{
  "train_examples": 195000,
  "crop_scale_min": 1,
  "color_jitter": 0.1,
  "encoder_arch": "efficientnet",
  "encoder_widths": [40, 80, 160],
  "text_encoder_causal": false,
  "text_encoder_norm_position": "pre",
  "text_encoder_head_dim": 32,
  "text_encoder_bias": "all",
  "text_encoder_qk_norm": false
}
Rows from block 5 of the image encoder of a small contrastive image-text model, named by matrix and row number. Rows with one number belong to one channel. Each number is 128 + 32 x the weight over its row's rms, rounded and kept within 0 to 255. All counts start at 0.
After each channel's rows are labels from the 100 images, of 14848, where the channel reaches its highest value: "top examples" is what is common among them. Only what is clearly more common there than usual is listed. The data: drawn human figures in many poses.
# convs0: expand pointwise conv (encoder.blocks.5.convs.0.weight, 240x80x1x1), inputs 0-79
# convs1: depthwise 3x3 conv (encoder.blocks.5.convs.1.weight, 240x1x3x3), a 3x3 kernel
# convs2: project pointwise conv (encoder.blocks.5.convs.2.weight, 80x240x1x1, transposed), outputs 0-79

convs0.75 [148 138 136 114 127 108 131 177 168 161 174  99 111 150 139 108  83  97 149  55 117 133  94 163 120  63 115 127 152 119 176 156 107 192 123 168 128  55 102 124 201  83 136 114 122  43 133 128 151  81 120 118 122  64 125 117 140 151 128 176 141  81 180 168 143 151  92 103 139 153 149 118 175 112 137  97 128 128 128 112]
convs1.75 [116 160 141 129 211 147 147 143 122]
convs2.75 [132  72 156 161 126 139 122 122 184 186 121 156 128  86 133 100 131  70 148 144  53 112 115 188 143  98 117 109 181  87 120  74 114 173 141 125 130 177  77 101 177 143  87 128 149 168 147 118  91 122 155  95 163 130 174  91 122 130 148 120 125  91  89 129 159 167  94 103 110  88  79 112 108 137 158 113  68  97  85  98]
top examples: black trousers; black top

convs0.65 [ 96 148 119 159 142  94 104  97 120 140 116  55 136 142  74 167 135 118 127 149 109 108 115 150  55  80  93 142  94 177 150 122 147 138  68 110 129  74 187 116 119 102  96 139  45  73 112 143 120  97 135 166 108 130 114 143 110  87 183 152 128 121 104  89 126 139 116 107 134 183 146 156 184  82 121 108 190 147 167 109]
convs1.65 [180 163 153 128 130 114  88  88  92]
convs2.65 [136 110 179  72 139 139 155 106 151 169 126 122  84 152 127 169  54 102 146 134 100 151  60 177 138 148 121 124 116 142 146 199 138 190 184 100 147 116  67 149 184  87 124 145 121 145  96  87 151  98 103 105 143 113 147  90 135 135  70 158 111 109 122  95 156 133 141 104 135 182 142  54 140  90 116  92 110 141 130 161]
top examples: black trousers; handstand

convs0.139 [142 150 101 167 144  92 153 132  85 117 156  94 143  93  61 121 196 133 111 126 145  99 121 151 106  90 107 122 181  90 127 112 150 154  53 131 107  96 160 153 113 121 143 137 107  95  82 145 142  96 174 148 106 107 160 126 115 100 170 148 172  77 102 106 133 117 136 180 145 143 115 121 165 121 160 142 255 129 123 112]
convs1.139 [119 110  94 160  87 108 164 150  75]
convs2.139 [ 85 136 118  92 179  89 120 113 212 173  79  96 107 140 127 166 154 134  79 156  96 171 118 139 112 129 109 134 178 123 148 101 137 104 168 105 166  80 174 108 158 105 123 135  78  98 114 143  88  89 127 149 133 157  92 114 187 102 161 151 179 177 115  50 128 110 122 130 164 112 155 137 166  65  87 150 142 111 128 116]
top examples: pink top; pink trousers

convs0.222 [111 146 105 115 138  97 183 138 144 157 168 104 173 148 174 110  86 121 100 122 113 137 150 176  72 115 104 102 151 144 148 144 117 163 135 106 111  60 192 144 171  89  85 142 121 107 133 137 152 137  94 145 126 118  66 146 118 147 141 164 152 113 132 138  50 157 116  64 132 176 114 161 170  98 184 181 180 122  70  99]
convs1.222 [117 148 142 114 144 112  75  73  84]
convs2.222 [ 86  48 136 108 169 140 126 104  94 179 103 150 113 117 135 108  77 143 175 133 112 140 109  78 129 158 159 167 131 123 119 163 114 134 117 143 112 178  81 134 122 110 169 148 134 167 107 124 124 157  71 132 145  88 128  90 129 198 147 118 143 114 150 144 132 103 182  66 114 175 125  57 175 138 172 146  79 109 164 197]
top examples: orange trousers

convs0.0 [100 102  91 131  92 145  81 164 178  78 174 112 123 112  52 183  50 138 122 151 128 133 129 131 111 156 132 184 116 195 182 164 117 154 128 120 112 124 178 135 111 111 119 105 189 134  75 152 171 156 188 133 110 164 134 144 134 116 100 151 101 158 118 139 152 139  86 120 120  90 104 202 112 114 103  75 139 145 123 127]
convs1.0 [138 131 140  86  76 146  73 139 160]
convs2.0 [134 186 139  87 108 123 131  96  83 181  85 114 133 116 183 145  87 143  87 126 113 100 145 144 146 118 152  56 120  96  94 132 141  65 141  78 129 122  91 121 163 117 119 149  62 142 179  76 147 131  75  91 116 133  75  68 146 127  96 149 164 119 131  87  78 133 127 133 177 201 148 105 164 149 125  98 105 131  97 120]
top examples: grey top; grey trousers

convs0.211 [125 153 121 129 163  72 116 142 150 153 143  66 159 125 132 140 113  89 117 149 117  93 151 178  83  73  95  82 165 136 162 106 135 130 106  95  89  59 190 145 170 117  62 159  87  96 138 124 150  77 127 150 101 148  86 122  95 160 168 164 165 125 151 136 105 139 120  88 113 179 130 128 187 102 156 119 196 101  92 128]
convs1.211 [ 81 117 135  94 122 178  88 101 157]
convs2.211 [155 139 130  78 225  97 121 131 159 117 119 159 121 146 156 122 183 113  97 164 144 171 119 113 124 118  92 102 127 140 144 169 157 103 124 130  60 125 141 107  97 150  76 112 136  44 148 117 172 119  69 140 127 138  66 112  98 116 154 162 110 152 131 125 140  75  89 158  90 144 178 111  94 106  87  92 151 165 190 121]
top examples: black top

convs0.91 [122 113 146  86 159  75 124  86 134 186  51  84 116 107 153 147 170  72 124 137 150 172 153 101 143 127 119  98 154 108  96  98 167  58 166 149 144 163 136 127 130 161 106 135  95 141 148 161  83 108 169 172  90 189 123 124 141 134 140 146 173 217  93  88 101 110 181 104 160 134 168 110 131 156 114 146 137 128 141 148]
convs1.91 [163 114 161 147  56 107 142 108 115]
convs2.91 [153  54 169  74 113 163 115 185 178 107 153 113  95 128 142 173  85 132 128 124 169 153 100 148 184 114 177 139 117 181 113 140 151 144 176 102 190  93 107 125 124  87 127 117 147 117 147 135 134 101  96 103  83 150  97 110 165 142  98 149 143 181 110  94 120 108 104 117 131 138 145 103 101  68  82  75  64 139  87  88]
top examples: orange trousers; orange top

convs0.208 [119  82 133 104 145 159 140  62  86  99  60 192  76 131 110 105 169 143 148 131 115 157 124  97 173 165 103 140 130  98 133  49 106 112 176 188 183 179  59  96 133 118 119 135 102 168 173 104 110 126 111  95 154 119 127 172 137 132 135  82 112 130 112 100 125 104 128 179 151 115  79 118 102 123 133 128  96  76 148 143]
convs1.208 [100 101  89 133 169 179 142  89 116]
convs2.208 [ 96 120 133  84 159  45 107 160 171 158 148 107 113 176  91 154 146 111  65 151 141 144 151 141 130  90  88 149 183 138 112 167 137 141 121 116 138 141  74 142 153 120 157 186  96 104 125 184 103 108 156  96 128 137 106  99 165 114 129 155 119 133 166  97 119  59 113 138  83 172 133 129 104  21 111 140 117 115 144  83]
top examples: orange trousers; orange top; lying

convs0.83 [100  89 107 192 167 195 109 109 149 124  87 173  89  87  95 127 148  89 204 157 101 131 127 121 129 112  99 167 157 128 100  73 152 155 136 137 134 165 115  58  80 114 119 112 132 166 144 133  76 134 127 105 132 153 168 111  84  77 162  58 119 140  92 100 151 121 110 156 116  84  75 142  93 127 100 100  84 115 138 149]
convs1.83 [121  98 123 114 102 127 202 159  98]
convs2.83 [176 161 174  92 150 174 135 143 160 133 115 121 128 153 143 151  71 159 141 183 142 183  86 141 204 168 137  73 158 109 145 128 134 148 140 111 132 136 148 119 170  85 138  78 124 124  96 121 149  44 166  78 124  95  96 119 160 130  80 126 100 100  97 136  85 150 158 162 160  81 133 122  92  66 143 106 160 155  94 132]
top examples: orange trousers; sitting

convs0.177 [178 136 147 113 129  99 102 140  79 151 127  83 136 104  98 189 114 135  91 168 161  98 156 127 106 115 146  79 115 124 110 204 178 103  78 115 123 104 145 161 128 104 156 162  88 145 104  90 156  89 131 192  64 142  95  99 139 156 143 170 194 125 121 141 124 149 141  88 152 208 127  75 171 130 122  77 124 125 117 131]
convs1.177 [148 170 145 139 115 148 179 175  92]
convs2.177 [131 161 128 157 121 150 130 157 148 145  94 118  84 119 153 137 159  69 105  46 124 127 159 161  87  42 122 161 154 103 159 117 115 133 157 116 156 145  65 133 124 167 112 107 178 126 144 131  67 184 184  80 166 181 191 120 155  66 137 135 160 116 157 169 130 130  84 141 102  91 118 119 137 138 156 132 135 173 116 127]
top examples: black top; arms up

convs0.224 [119 154 166 139 236 111 136 137 145 148 106 131 138 132 130 116 145  92 152 154 128 133 165 132  77 104  56 147 192 171 104 108 181 152 166 108 102 112 145 132 134 138  85 148 113 116 155 143  54  78  95 146 132 158 116 107  62 131 187  81 158 147 120 126 105 135 141  91  92 160 117  93  99  81 109 134 138  63 121 112]
convs1.224 [134 164  79 115 146 119  84  82 157]
convs2.224 [164  97 156 148 112 101 160 124 116 169 117  99 163  73 146 108 109 153  99  75 148  84 118 143 110 163 185 171  96 154 149 148 103 129 125 146  81 156  85 171 100 177 125 130 168  61 117 142  55 164 124 172 106 128 175 115 127 142 164 123 175 158 114 131 117 169 138 124 151 180 112 112 157 199 186 155  86 105 160 127]
top examples: orange trousers; sitting

convs0.176 [ 85 102  98 152 173 114 190 131 144 127  92 160 181  99 117 113 137  92 147 160  70 166 128 117  91 120 101 142 202 141 145  49 118 150 146 109 117 144 191 131 127 129  70 158 104 115 141 155  92  97 111 113 111 133 115  77 112 154 195 149 135 147 105 104  93  67 109  91 123 146 153 113 144 107 182 193 155  88 134 129]
convs1.176 [155 144 147 103  87 153  97  65 132]
convs2.176 [126  93 186  86 164  69 130 187 144 140 164 117 115 208 157 158 173 122 100 150 137 165  98 102 152 124 112  91 120 147 134 193 210 175 133 115 109 131  77 138 141 130 112 137 163 141  75  91 156 140 118 138 152 149 148 118  72 107 112 131  96 139 145 137 153  75 173 185 129 123 145 103  96 145 125  84 182 143 107 163]
top examples: orange trousers; orange top